A small segmentation model, trained from scratch: 97500 training examples.
Rows from block 7 of a small segmentation model, named by matrix and row number. Rows with one number belong to one channel. Each number is 50 + 15 x the weight over its row's rms, rounded and kept within 0 to 99. All counts start at 0.
After each channel's rows are labels from the 100 images, of 14976, where the channel reaches its highest value: "responds to" is what is common among them. Only what is clearly more common there than usual is listed. The data: simulated telescope pictures of galaxies. In brackets: how many of the 100.
# convs0: first 3x3 conv (model.mid.2.convs.0.weight, 288x288x3x3, each kernel summed), inputs 0-143
# convs1: second 3x3 conv (model.mid.2.convs.1.weight, 288x288x3x3, transposed, each kernel summed), outputs 0-143

convs0.116:60 66 68 64 88 62 62 66 30 50 66 39 62 49 55 70 48 54 77 46 26 62 32 47 55 60 36 47 41 88 51 55 49 51 39 70 54 46 59 46 52 50 42 52 33 62 38 33 40 31 39 49 69 40 67 63 54 57 57 43 75 72 59 40 52 85 51 68 47 35 47 83 41 64 50 62 40 50 52 48 32 28 58 78 71 42 68 24 39 96 59 38 42 58 54 46 59 59 63 48 58 72 11 06 40 54 43 44 67 72 60 59 73 60 52 28 20 37 37 64 50 69 34 64 28 66 74 69 45 68 12 32 59 59 87 51 38 52 53 38 64 47 78 65
convs1.116:40 26 63 43 37 44 42 46 54 45 52 64 54 66 37 53 73 39 40 90 47 39 43 21 43 44 47 64 63 24 46 34 37 43 29 58 49 60 24 44 57 45 47 68 44 50 82 67 37 73 44 42 65 61 42 48 33 45 55 59 37 23 47 53 55 50 00 39 49 54 59 35 66 49 48 45 61 38 79 59 66 34 45 65 64 58 51 28 61 52 55 50 00 50 62 44 52 41 37 67 55 33 68 45 75 45 34 62 53 63 59 60 40 65 40 68 46 17 40 59 47 47 48 47 28 46 66 46 55 29 55 51 64 59 54 48 28 45 60 53 55 63 48 55
responds to: merging pair (52); barred spiral (32)

convs0.220:26 37 54 39 58 41 30 53 33 50 78 44 27 47 56 24 52 50 37 61 47 49 49 75 29 63 55 80 43 21 22 44 39 30 71 22 44 41 55 46 51 81 66 71 80 26 62 53 37 59 52 66 85 25 70 48 56 44 53 53 38 53 65 35 41 53 55 49 39 43 38 64 45 25 34 50 49 45 51 40 32 58 48 80 42 55 61 59 54 58 23 55 60 42 60 60 55 56 14 52 50 21 80 43 45 56 54 27 30 66 40 52 67 33 57 46 20 50 39 49 69 44 99 36 32 52 66 33 39 28 31 54 42 71 39 55 46 52 65 65 24 34 57 71
convs1.220:51 40 51 58 41 48 66 60 32 34 40 18 32 61 46 38 38 44 61 57 46 38 46 39 42 47 61 46 48 37 31 36 41 69 47 21 45 54 30 55 11 59 09 68 25 65 14 43 79 46 33 53 46 55 59 63 48 63 42 63 69 44 61 39 47 64 43 39 52 42 25 62 61 47 60 64 35 49 33 34 68 53 54 51 64 44 44 74 50 56 38 29 73 46 53 39 59 53 57 53 32 57 49 56 51 73 36 41 54 74 39 38 70 27 37 64 53 45 47 67 53 52 28 30 58 57 40 69 49 42 61 38 61 45 45 47 34 46 52 61 62 46 42 32
responds to: bright star with spikes (100)

convs0.176:25 49 74 45 71 45 50 53 44 41 65 36 47 65 62 52 48 60 57 28 74 46 49 53 30 46 42 58 43 54 63 33 62 48 50 13 59 55 57 47 62 40 63 39 41 39 44 64 29 40 74 49 78 50 63 61 52 64 49 44 64 36 59 31 51 46 41 62 56 46 53 35 47 45 66 28 58 44 41 50 13 35 48 59 40 61 75 62 56 35 29 52 42 56 65 27 66 58 19 70 55 45 63 67 37 56 37 59 53 70 38 43 36 49 70 69 28 91 50 36 83 34 28 57 42 52 36 41 54 55 36 48 56 46 60 44 54 74 50 70 18 56 84 21
convs1.176:67 61 53 76 60 59 56 28 56 35 49 61 75 45 42 46 68 42 44 65 56 38 44 56 42 64 24 56 59 47 43 46 42 34 77 75 71 36 49 40 55 36 43 41 40 48 52 45 15 74 96 66 36 53 50 30 50 46 41 57 32 74 77 69 43 57 29 40 45 74 73 38 51 65 41 34 53 63 78 51 78 28 46 55 38 60 41 37 56 56 98 41 42 59 52 67 23 78 41 64 33 55 65 36 50 43 71 51 53 60 42 63 38 71 66 50 39 33 73 43 59 61 63 46 71 45 54 35 27 45 65 47 47 58 73 60 76 40 65 47 55 46 28 38
responds to: barred spiral (38); winding: anticlockwise outward (38)

convs0.211:44 56 60 56 49 65 54 25 44 57 37 17 70 55 54 50 52 47 49 47 60 38 45 38 50 54 52 28 59 74 52 35 59 41 19 59 49 55 54 54 51 66 54 64 50 66 47 49 31 53 50 52 53 67 24 37 44 41 46 78 12 43 21 15 69 38 35 60 61 38 39 40 54 43 63 45 43 48 74 48 20 41 55 45 64 45 65 26 65 50 72 53 67 34 55 40 61 53 61 60 50 62 19 63 53 34 59 48 48 22 43 72 41 47 44 41 24 62 53 56 43 51 71 32 52 40 35 24 54 55 16 61 58 27 58 26 42 61 51 41 60 46 24 96
convs1.211:56 44 37 61 31 40 47 64 42 71 31 46 34 66 52 53 40 46 73 48 65 36 50 50 60 66 19 67 99 40 58 58 37 47 92 43 34 35 55 26 66 55 65 51 47 07 65 73 32 67 33 61 49 56 73 43 59 61 62 37 64 53 69 65 53 45 15 37 52 61 36 36 38 55 27 56 52 47 55 50 61 21 58 66 30 41 15 41 50 63 50 59 30 66 55 62 40 50 36 31 31 45 70 34 32 82 32 19 60 63 76 33 24 69 68 45 55 48 69 38 67 65 49 83 50 39 49 38 39 34 73 67 68 65 72 58 61 43 50 43 54 49 33 27
responds to: star cluster (39)

convs0.91:56 52 44 67 29 44 62 62 64 51 54 63 67 38 35 71 17 42 52 63 28 58 63 63 19 42 50 58 53 67 39 45 47 53 81 34 59 27 68 45 65 41 39 44 53 37 47 47 39 21 53 36 46 34 99 60 66 47 74 64 68 67 60 63 18 19 67 70 69 55 60 60 48 44 39 37 28 54 14 49 50 54 63 50 54 51 69 61 31 59 52 47 43 74 70 42 76 55 47 41 53 55 45 67 70 34 53 61 69 89 48 45 45 40 50 42 72 52 61 26 37 63 68 79 41 50 56 47 56 45 85 67 57 45 47 67 72 49 45 52 00 76 28 52
convs1.91:37 73 61 51 30 54 44 38 81 25 47 52 33 30 54 45 53 56 38 49 56 53 53 39 71 67 60 58 42 57 37 30 47 59 23 43 41 76 40 25 39 33 70 38 45 33 41 53 85 71 58 29 49 60 52 36 52 37 41 36 45 61 52 61 33 40 47 39 54 37 62 55 40 27 49 48 47 62 36 41 45 72 27 43 80 73 75 68 66 54 42 27 62 53 63 25 65 52 39 65 62 49 41 51 37 67 78 12 67 67 53 54 35 58 62 36 62 68 42 52 59 73 57 31 84 34 58 83 46 66 69 43 35 41 49 34 57 63 49 64 36 45 57 50
responds to: star cluster (97)

convs0.268:68 26 52 70 42 49 17 64 66 36 24 48 44 37 60 60 75 59 21 48 40 38 57 39 52 67 42 35 50 63 29 52 40 66 47 28 57 23 67 40 63 68 38 33 43 57 36 60 54 23 29 25 18 53 40 45 69 67 54 76 65 54 45 75 62 41 61 40 52 55 45 70 49 57 48 61 49 63 75 31 41 00 42 40 51 42 83 44 41 71 46 43 35 45 54 40 99 44 38 47 45 65 62 41 35 51 68 57 63 56 44 32 65 30 40 40 67 59 53 43 31 58 66 46 68 62 56 70 41 49 37 55 39 35 29 70 28 45 39 52 60 49 37 56
convs1.268:41 54 42 27 69 73 51 41 49 63 80 48 58 61 48 45 56 73 90 53 58 55 37 32 58 71 62 67 74 28 27 36 63 36 59 18 54 96 36 44 38 26 64 33 40 32 64 31 49 09 50 40 63 47 48 69 69 37 41 29 65 52 32 64 51 37 46 76 35 45 51 30 53 31 45 33 46 32 44 55 50 44 63 45 39 44 53 46 44 37 65 51 59 59 53 37 32 49 59 63 55 51 58 30 47 53 23 34 68 64 63 83 33 40 80 50 43 47 58 40 67 57 54 39 39 48 61 38 85 47 52 62 76 65 54 31 47 74 41 78 32 63 43 26
responds to: merging pair (45); star cluster (39)

convs0.96:42 15 42 26 31 53 52 45 33 40 49 54 42 35 41 04 49 52 48 68 43 48 49 67 38 29 60 57 35 56 47 51 50 37 36 53 48 29 47 60 53 51 48 61 65 46 65 42 57 51 62 47 59 41 34 49 49 42 47 42 68 62 76 59 56 61 56 70 53 47 50 37 57 28 50 68 48 56 72 47 69 69 70 74 51 43 42 72 54 48 59 46 33 32 49 53 70 53 69 43 36 29 84 70 58 53 51 56 66 53 29 50 58 49 41 11 35 25 38 46 64 60 64 51 53 55 62 45 58 63 65 55 50 51 38 78 53 45 52 85 80 30 37 61
convs1.96:72 53 45 53 46 48 56 36 54 67 46 25 44 60 46 51 34 48 78 31 50 64 39 69 48 80 60 48 45 71 38 45 47 66 54 52 51 41 54 17 53 66 53 50 55 42 41 43 55 27 31 44 41 50 51 35 81 44 47 44 78 74 38 52 57 43 83 47 50 66 39 60 40 33 53 33 41 63 00 52 49 52 41 27 64 77 51 47 31 37 56 40 86 48 58 45 54 37 42 53 62 46 43 44 55 44 28 43 41 26 49 36 33 23 54 53 26 75 64 58 44 60 21 46 47 33 46 59 63 53 46 66 50 36 46 58 71 72 38 53 33 45 51 34
responds to: winding: clockwise outward (35)

convs0.258:47 48 53 86 46 30 30 54 40 46 17 25 52 23 17 43 45 53 28 53 34 08 41 16 47 50 53 61 58 87 38 32 47 64 47 13 38 42 85 63 85 45 36 24 68 66 48 76 73 66 45 48 30 37 64 54 37 67 67 42 39 57 35 41 37 49 71 15 59 28 21 66 41 47 44 31 56 64 59 29 44 36 32 47 55 37 73 52 29 37 40 47 66 45 40 41 55 46 64 29 57 51 40 22 55 23 54 55 56 58 50 57 48 21 40 68 38 67 43 36 35 46 54 67 70 41 70 68 42 55 40 69 45 43 60 45 78 48 46 55 53 71 52 57
convs1.258:60 58 51 27 47 59 72 34 61 77 57 42 35 37 89 49 54 63 56 34 48 54 47 99 46 56 51 46 82 34 77 68 51 32 51 70 72 43 27 41 48 42 36 45 46 30 76 50 65 31 31 32 57 55 49 34 84 51 46 51 64 53 64 48 30 60 60 49 32 40 41 43 59 51 61 81 48 49 58 78 52 54 38 27 74 57 56 60 49 39 62 49 63 49 51 50 22 45 29 44 55 54 52 53 23 73 40 32 60 63 55 38 82 43 54 39 56 48 63 54 62 52 56 33 81 39 88 78 41 23 81 62 62 41 45 28 24 37 45 69 42 43 74 46
responds to: star cluster (94)

convs0.228:48 65 23 43 27 27 63 64 49 42 32 69 58 50 58 52 44 63 58 48 25 65 55 26 32 54 43 38 51 70 41 59 06 37 25 70 58 55 66 89 67 32 50 45 58 53 42 71 60 72 50 46 26 44 67 64 55 43 68 68 29 43 37 35 65 52 67 20 63 71 49 59 77 70 67 47 56 24 24 42 43 37 47 83 73 44 87 52 57 74 24 33 60 43 66 57 42 32 64 26 49 66 57 43 90 20 41 51 37 38 35 59 56 51 32 58 55 48 69 58 35 25 61 79 55 42 45 59 67 55 62 42 64 31 38 47 63 37 44 67 40 34 25 76
convs1.228:74 63 66 42 35 40 32 63 53 44 72 51 56 39 42 48 43 45 58 57 46 40 24 45 45 57 52 52 32 36 27 46 68 48 58 22 34 60 48 54 26 64 29 64 68 47 55 27 47 07 36 23 49 53 31 52 26 54 33 17 45 43 53 58 19 41 48 45 45 19 44 50 63 37 52 58 76 44 27 48 57 56 45 39 72 56 14 50 38 40 23 53 38 48 49 31 44 52 74 89 65 46 33 68 50 48 38 26 59 68 49 63 49 37 52 66 44 31 47 58 69 76 55 65 29 71 50 46 82 50 35 49 34 40 43 43 29 76 16 44 36 48 66 64
responds to: star cluster (60)

convs0.32:50 32 60 56 43 61 84 57 38 42 54 54 60 69 35 48 66 57 66 54 53 33 54 59 43 43 52 64 31 78 45 68 82 55 40 64 65 46 34 48 31 45 43 41 36 50 62 65 60 54 55 45 57 52 58 47 56 46 53 64 38 50 57 37 86 58 18 34 50 75 53 44 58 29 55 46 50 63 54 45 52 47 43 00 43 48 52 64 74 54 37 39 41 47 44 47 88 55 61 66 37 38 57 41 29 58 28 51 73 53 61 38 63 60 56 54 10 35 36 57 48 52 61 61 59 57 37 73 60 70 32 41 64 71 35 77 62 57 61 73 32 40 70 82
convs1.32:52 68 49 57 61 44 45 15 51 69 46 65 56 55 50 68 49 78 27 45 64 67 41 92 62 59 47 71 47 57 40 56 42 52 29 78 50 44 54 41 52 36 67 42 58 60 08 35 60 45 46 66 42 33 54 29 69 49 68 40 44 72 34 55 58 57 49 31 55 75 62 40 55 20 58 42 54 49 46 64 36 70 35 46 77 77 71 28 52 45 42 61 32 63 30 33 69 47 46 51 34 35 44 36 45 22 68 44 44 48 35 56 45 46 71 45 47 69 91 59 65 59 49 23 67 42 34 47 18 51 45 45 75 53 45 43 66 46 79 74 53 21 41 55
responds to: winding: clockwise outward (52); two-armed spiral (32); barred spiral (27)

convs0.274:47 10 69 41 35 54 39 25 28 79 73 68 45 62 43 34 55 60 43 47 72 46 56 49 41 43 36 59 24 28 43 31 60 49 63 23 72 56 49 50 54 76 42 36 46 67 49 57 54 69 66 54 35 38 39 45 67 48 45 64 65 45 53 61 79 27 53 32 59 34 50 39 40 16 64 63 27 77 27 43 35 56 61 26 26 37 39 52 63 54 34 31 55 41 43 42 31 59 32 52 60 26 73 54 70 37 53 71 69 46 28 40 62 46 31 32 34 42 63 55 55 64 75 78 42 61 63 27 58 58 31 66 44 62 62 54 52 51 64 95 23 35 38 55
convs1.274:73 67 52 51 56 56 57 30 88 61 62 48 32 57 51 31 54 26 36 51 67 56 27 80 56 59 37 52 54 60 49 28 59 54 54 64 77 16 54 39 50 53 59 39 75 30 16 39 44 58 37 39 62 52 49 54 73 20 45 30 47 61 48 41 27 56 95 77 53 38 37 60 38 34 54 35 32 69 64 34 27 58 35 46 34 58 68 48 40 43 46 73 59 44 47 33 73 49 45 45 39 34 45 42 54 47 50 32 47 58 48 24 26 37 42 48 46 78 69 45 50 44 39 42 67 22 44 47 50 46 30 70 72 54 44 42 64 51 46 58 29 18 63 57
responds to: winding: clockwise outward (41); two-armed spiral (37)

convs0.68:54 43 33 49 31 55 54 54 71 59 57 48 58 28 55 69 45 38 41 76 34 31 37 70 64 18 64 39 65 65 55 13 58 38 50 62 38 37 65 78 58 55 41 24 46 65 58 72 44 37 81 50 63 59 55 72 54 48 32 36 49 67 39 52 48 61 66 54 46 34 48 56 40 52 38 61 43 58 28 54 37 42 16 39 61 80 31 44 50 60 37 56 42 70 56 57 48 41 28 45 51 35 57 55 26 47 38 63 46 64 33 52 29 35 57 83 00 67 35 66 50 49 33 55 55 64 48 62 23 32 51 72 48 73 64 35 46 60 50 63 29 44 30 65
convs1.68:58 53 56 53 46 36 63 47 27 56 46 60 49 50 65 27 80 62 40 59 54 59 39 69 38 50 18 78 51 69 76 62 41 32 27 42 11 36 55 62 40 57 26 57 62 46 43 52 37 57 36 75 22 22 49 47 32 39 80 43 36 42 59 35 45 23 03 65 53 61 57 58 64 52 53 57 57 59 81 48 63 36 45 59 39 56 52 29 59 53 47 56 35 47 34 58 56 55 56 57 45 36 58 50 62 47 51 17 50 22 63 57 40 71 67 54 53 22 48 53 47 46 76 58 26 37 23 43 37 31 27 49 42 68 38 28 40 43 49 37 59 48 43 44
responds to: winding: clockwise outward (39); many-armed spiral (27)

convs0.58:52 76 49 44 31 72 52 57 48 59 45 33 31 45 59 51 47 50 68 42 53 61 37 53 50 71 51 56 67 65 51 48 40 34 69 38 57 46 29 28 34 29 28 56 50 46 47 73 38 34 52 55 30 66 55 42 52 48 63 77 73 52 62 58 29 21 56 67 47 54 62 49 51 40 71 50 59 86 17 35 26 37 80 33 73 11 69 49 41 55 37 34 77 69 47 29 51 30 31 74 41 46 72 61 75 56 63 58 46 60 33 47 58 48 24 34 07 55 43 60 70 42 32 67 32 31 36 40 39 47 44 39 75 47 76 49 36 33 44 53 64 21 40 36
convs1.58:47 33 68 55 46 63 10 35 61 48 42 47 66 48 70 65 66 49 37 52 46 63 66 61 52 38 42 50 64 44 56 51 54 48 53 65 46 52 55 52 62 33 59 39 42 63 81 48 50 88 57 55 42 58 57 45 65 36 38 44 49 51 43 50 55 52 31 57 39 45 75 48 50 40 46 47 46 68 47 59 31 66 33 58 36 56 64 29 45 67 69 91 46 51 53 51 43 50 16 56 49 47 46 79 48 29 60 65 51 34 70 53 34 67 45 33 47 52 66 29 26 58 74 47 67 45 67 48 43 56 72 73 48 69 47 64 57 61 73 37 33 46 70 70
responds to: winding: clockwise outward (38); round elliptical (30); two-armed spiral (26)

convs0.111:57 38 75 33 39 64 72 30 46 45 56 61 57 63 85 41 56 52 64 42 38 35 59 33 58 66 37 47 51 40 48 48 61 68 56 75 62 54 51 44 38 54 49 57 43 59 38 64 46 60 55 30 59 37 88 56 30 64 49 27 75 55 61 44 63 42 49 57 52 58 51 51 71 52 62 20 61 30 25 59 67 69 52 41 68 55 68 56 42 65 59 54 62 57 46 35 49 85 26 73 64 66 40 54 81 40 55 51 82 66 79 75 46 47 49 58 82 36 53 67 75 38 25 64 34 31 35 49 47 29 41 47 58 33 42 53 69 50 45 51 55 55 33 99
convs1.111:57 56 58 46 30 44 68 65 59 46 76 94 61 32 50 59 66 66 47 31 39 27 44 32 66 63 59 45 63 51 54 53 54 49 31 80 48 24 35 43 71 51 57 48 26 53 38 49 38 75 75 79 60 43 53 43 23 60 69 36 52 39 55 54 45 36 79 38 68 47 89 50 86 51 65 47 29 57 91 32 34 45 56 65 38 58 74 51 62 56 46 58 38 63 50 61 69 41 53 49 37 43 70 53 31 38 54 61 27 59 54 48 30 59 58 51 51 56 42 42 56 37 38 53 49 39 40 44 41 58 66 41 45 62 57 59 69 56 38 53 78 31 55 71
responds to: round elliptical (27)

convs0.52:50 07 50 51 27 36 64 67 62 53 75 45 47 73 36 55 27 50 57 60 41 56 68 45 61 66 37 70 49 75 58 79 52 53 38 31 58 36 28 29 67 14 43 60 22 29 63 51 41 30 75 57 47 25 42 51 57 60 41 58 36 55 65 47 27 39 47 37 36 41 69 45 30 65 46 79 37 63 78 54 70 67 52 44 48 38 45 46 86 28 30 39 47 67 36 60 12 51 47 39 30 39 46 70 37 39 67 61 71 67 74 52 34 49 42 47 34 59 44 61 38 28 57 60 29 57 68 47 60 54 97 36 21 53 38 43 42 43 21 71 47 40 37 33
convs1.52:42 59 47 46 93 55 41 50 55 48 66 47 36 84 57 49 41 69 49 46 55 71 35 33 42 58 80 49 47 59 13 31 50 57 53 35 54 60 51 52 34 85 37 74 19 42 48 48 24 47 46 71 80 47 51 42 55 45 53 29 54 48 49 57 52 33 39 42 59 54 61 48 48 32 38 49 47 34 14 48 28 30 51 66 57 43 50 47 15 65 53 45 57 45 79 33 54 54 49 48 74 45 44 55 45 75 45 44 24 36 46 48 67 44 22 78 52 55 81 60 84 52 25 67 63 68 47 54 43 34 45 42 38 46 47 75 74 85 38 83 71 55 17 50
responds to: irregular (44)

convs0.109:57 31 47 46 26 42 48 41 46 35 66 61 56 42 53 67 50 39 47 41 55 68 68 54 46 48 49 59 60 99 47 49 46 49 81 58 40 52 63 55 33 28 43 46 46 50 38 32 21 56 46 64 44 29 43 81 38 51 67 41 45 58 57 65 48 34 49 56 44 66 53 32 41 41 67 36 46 47 69 71 30 68 42 00 40 31 67 35 57 53 67 74 43 64 66 41 28 73 50 55 16 47 59 62 59 43 56 44 63 59 76 51 39 42 38 57 70 32 36 34 69 57 28 43 29 31 81 47 58 78 53 61 36 47 29 44 55 39 46 39 53 30 17 39
convs1.109:37 55 53 82 45 65 42 57 52 50 61 67 76 52 37 66 65 58 60 53 48 48 54 35 44 62 60 53 07 41 27 30 44 61 33 66 53 70 53 46 49 73 85 54 55 67 59 60 32 64 39 56 74 53 58 52 38 48 77 44 36 60 53 49 84 46 43 58 65 67 60 47 58 34 57 21 61 46 70 41 55 36 36 64 60 82 51 59 31 68 68 59 27 51 57 28 49 50 25 51 71 55 32 64 46 47 45 47 49 58 49 79 55 49 52 59 57 39 49 51 48 67 62 75 16 52 19 47 76 44 60 26 63 43 56 59 34 59 39 55 56 83 37 48
responds to: winding: clockwise outward (37); barred spiral (29)

convs0.201:45 69 66 33 55 35 50 26 55 39 45 37 30 60 55 42 13 36 70 57 66 40 60 48 58 42 53 60 35 28 52 19 35 52 62 52 66 48 24 28 36 63 55 74 54 21 51 31 61 86 61 61 66 71 73 53 40 49 36 28 71 51 52 25 65 40 40 33 61 23 62 57 35 38 52 48 39 87 65 50 63 42 48 38 61 59 25 76 55 41 58 74 49 54 51 57 25 36 43 74 49 37 09 51 65 42 48 58 37 69 52 47 57 29 36 47 52 59 45 59 51 46 34 20 55 52 41 31 69 50 64 36 47 53 39 30 36 49 57 39 52 50 67 67
convs1.201:53 43 45 27 40 63 36 47 39 63 54 61 54 66 43 50 78 64 50 40 48 49 62 75 67 34 49 58 78 76 73 80 56 59 73 46 55 22 60 56 64 50 60 49 60 53 08 46 50 53 71 50 52 35 67 59 57 40 52 69 59 66 34 57 70 54 90 54 30 81 19 49 37 45 61 57 44 61 51 55 32 57 49 45 45 36 69 22 54 43 61 50 86 48 24 68 53 55 38 19 17 33 52 41 36 48 58 41 40 51 34 46 25 39 60 31 61 67 66 35 53 58 66 54 87 39 32 51 17 62 46 53 64 60 59 66 79 45 74 34 44 46 24 51
responds to: tilted (38); two-armed spiral (27)

convs0.248:66 62 59 34 70 57 56 43 49 48 29 31 53 62 74 56 47 55 83 56 55 71 61 56 34 82 47 51 41 26 46 70 44 60 13 10 53 47 53 27 51 52 51 17 51 38 43 41 67 46 28 40 54 85 42 56 61 70 55 53 70 63 69 46 85 36 29 75 54 58 51 57 43 65 66 43 67 47 06 48 49 55 49 46 36 61 52 47 41 54 60 49 43 23 58 55 40 72 37 59 68 72 87 28 65 71 38 39 64 50 63 56 29 61 70 39 54 39 71 57 71 41 16 68 54 48 58 45 43 48 21 44 33 45 28 69 35 60 62 48 76 68 56 80
convs1.248:55 43 43 57 54 65 64 38 73 69 62 80 46 58 45 56 61 48 54 46 54 63 67 26 83 42 55 70 81 56 31 50 39 44 43 88 58 60 56 54 87 33 75 49 46 55 38 44 22 48 82 66 42 47 38 60 32 40 65 58 40 60 57 77 47 45 54 39 59 54 84 56 46 42 48 34 41 60 71 44 49 21 43 51 40 80 76 16 57 59 65 57 24 70 52 58 41 59 24 51 39 32 57 66 54 39 52 43 70 40 34 46 30 70 73 38 80 75 53 46 64 50 46 41 56 52 54 44 50 60 71 54 49 58 62 56 64 55 72 64 49 35 34 46
responds to: tilted (38); many-armed spiral (30)

convs0.212:66 25 58 67 53 85 50 61 37 60 62 38 64 51 50 18 45 49 23 49 45 41 41 46 23 20 43 43 39 29 44 44 65 63 41 38 46 78 29 50 51 65 48 35 44 34 58 43 43 43 36 43 42 52 46 63 46 51 55 38 48 76 42 26 44 38 67 38 47 47 52 43 46 72 58 50 59 41 47 53 25 53 41 51 40 33 54 60 71 40 59 50 46 43 48 50 54 61 14 63 33 45 25 75 30 54 50 49 59 75 73 60 18 42 52 66 00 64 47 39 42 48 56 65 36 61 60 29 33 43 55 45 43 28 47 51 57 57 38 36 69 61 70 69
convs1.212:75 72 26 22 59 59 67 34 61 50 73 83 76 56 51 67 47 51 47 45 67 59 66 82 53 46 17 83 63 41 74 64 42 32 53 41 57 64 29 63 77 54 58 34 59 44 43 67 53 55 43 68 41 49 64 64 47 30 56 47 29 57 38 81 60 48 40 61 32 51 52 52 66 57 50 74 53 39 83 33 44 54 53 41 52 48 22 44 47 55 52 44 60 71 42 40 39 44 32 46 29 22 73 49 27 41 48 26 57 50 48 43 44 55 66 70 49 54 54 48 73 53 60 23 59 45 37 38 41 33 39 52 84 50 55 50 78 55 39 58 46 46 54 64
responds to: irregular (47); flattened elliptical (26)

convs0.34:75 64 67 44 56 29 22 48 59 35 29 38 50 28 58 59 47 57 31 45 48 56 59 18 41 57 68 47 49 99 48 65 40 52 43 39 16 25 40 55 45 51 50 63 38 57 36 54 58 53 46 52 65 50 33 67 35 64 67 56 22 53 34 55 43 60 62 49 50 50 62 45 35 40 37 32 41 26 22 37 41 48 41 54 62 41 60 44 85 50 54 48 40 55 63 52 39 30 65 32 60 41 46 55 10 38 60 41 38 53 78 30 16 52 29 39 60 36 52 42 58 63 59 83 53 67 66 43 36 80 60 49 59 58 93 58 54 59 51 55 86 59 32 39
convs1.34:55 45 59 59 59 44 46 28 44 58 65 46 51 61 77 45 47 35 70 56 66 50 66 66 46 21 57 66 68 33 52 32 42 32 70 22 56 53 36 53 25 32 45 52 29 35 65 37 60 60 10 35 56 29 42 57 51 41 37 53 65 33 43 56 73 28 23 42 42 41 33 29 75 81 58 53 47 50 76 52 35 28 39 46 65 28 32 38 50 25 59 38 48 57 41 44 41 58 62 35 31 41 51 17 56 39 43 30 37 48 24 13 47 36 39 45 61 38 59 68 46 42 34 57 60 28 51 56 46 64 52 42 66 55 48 30 47 46 52 37 28 63 54 44
responds to: star cluster (82)

convs0.104:72 22 38 22 26 37 55 56 68 40 31 62 58 58 47 33 36 48 22 24 48 57 57 43 40 50 64 73 72 52 55 56 72 64 39 50 38 27 51 50 51 49 63 47 55 54 63 72 22 51 69 50 35 35 56 50 46 59 92 52 60 45 37 53 19 46 60 78 63 31 47 31 38 54 59 44 34 64 27 44 44 43 50 53 34 40 47 45 45 24 64 55 44 68 49 56 40 27 00 51 46 21 67 66 97 48 57 51 57 58 49 54 26 59 43 68 54 60 69 44 58 61 52 81 60 50 45 59 51 71 81 16 19 55 75 47 64 47 58 53 68 72 37 39
convs1.104:26 49 72 52 73 56 29 47 48 42 69 88 53 51 64 34 23 52 37 37 68 46 51 42 56 51 43 48 21 45 28 42 34 41 38 53 43 43 86 40 42 30 62 69 52 39 60 31 80 58 32 40 48 21 50 50 50 37 20 39 49 70 57 75 19 47 55 51 63 41 51 67 61 47 70 46 42 55 53 39 36 68 40 49 55 64 61 62 82 43 45 49 37 48 45 68 40 27 49 64 53 67 27 35 51 51 53 29 39 52 42 58 77 30 48 53 74 55 68 31 39 47 67 31 31 47 71 56 68 60 60 42 48 31 47 38 59 43 47 51 57 58 30 57
responds to: bright star with spikes (98)

convs0.64:31 50 36 62 44 57 66 43 60 49 55 47 53 52 26 87 53 38 36 45 85 47 47 50 25 58 47 51 72 72 51 40 47 36 30 39 51 53 56 60 65 58 55 63 53 66 43 37 30 74 27 45 38 39 26 47 62 46 64 67 48 47 45 50 15 36 49 47 59 32 34 40 40 35 38 50 53 37 59 55 38 39 61 51 57 31 42 41 65 53 33 73 47 84 59 45 56 43 47 41 52 51 09 67 33 34 63 56 46 37 50 51 56 33 45 66 55 89 32 44 34 50 63 59 54 50 37 63 42 49 91 63 39 53 29 59 66 61 30 47 34 67 35 36
convs1.64:77 64 40 57 58 45 36 17 44 45 65 33 44 44 38 53 27 59 71 46 37 50 42 59 57 64 55 56 41 48 67 22 53 58 45 35 66 54 78 42 39 68 48 64 51 46 22 34 79 36 46 45 46 52 65 43 51 72 60 21 63 73 56 56 71 50 74 67 49 53 45 52 74 62 58 65 70 69 10 46 66 52 50 45 44 61 55 82 40 54 48 42 99 42 57 42 48 45 48 35 56 63 35 62 51 65 43 22 68 50 50 44 53 27 45 51 47 50 68 39 77 70 46 63 47 32 29 42 75 51 53 61 45 41 29 58 62 54 19 55 39 60 39 61
responds to: irregular (57); star cluster (42)

convs0.174:22 19 42 30 46 44 39 50 31 63 51 22 63 57 52 66 57 50 59 77 73 62 92 49 29 39 46 69 14 12 51 65 39 48 53 32 45 71 44 42 56 64 40 38 39 24 36 34 30 33 74 59 78 54 54 62 53 26 64 46 54 55 39 89 37 64 27 29 48 43 37 34 37 75 75 57 55 51 08 41 45 63 63 08 55 46 66 54 50 78 36 44 57 50 20 52 57 75 48 52 47 50 38 49 42 56 41 44 43 52 66 61 45 53 67 51 51 49 54 50 65 52 51 38 52 48 57 42 44 57 32 42 57 42 66 48 31 56 47 59 51 75 32 67
convs1.174:35 79 43 30 60 37 45 39 67 80 39 79 45 46 30 70 59 57 40 60 59 54 49 61 46 43 30 71 84 58 58 36 34 43 62 58 45 52 46 53 75 35 87 50 47 26 46 65 57 64 54 60 33 33 40 60 56 46 48 70 58 33 49 34 44 18 58 44 42 52 50 45 54 63 46 58 27 52 76 56 52 49 49 59 35 67 33 43 78 29 57 62 38 74 27 50 68 51 46 42 65 08 48 36 48 43 73 48 56 48 40 39 35 57 58 48 46 60 58 50 31 52 43 43 44 47 49 38 29 62 69 50 66 52 42 50 44 37 52 46 41 10 75 77
responds to: tilted (38)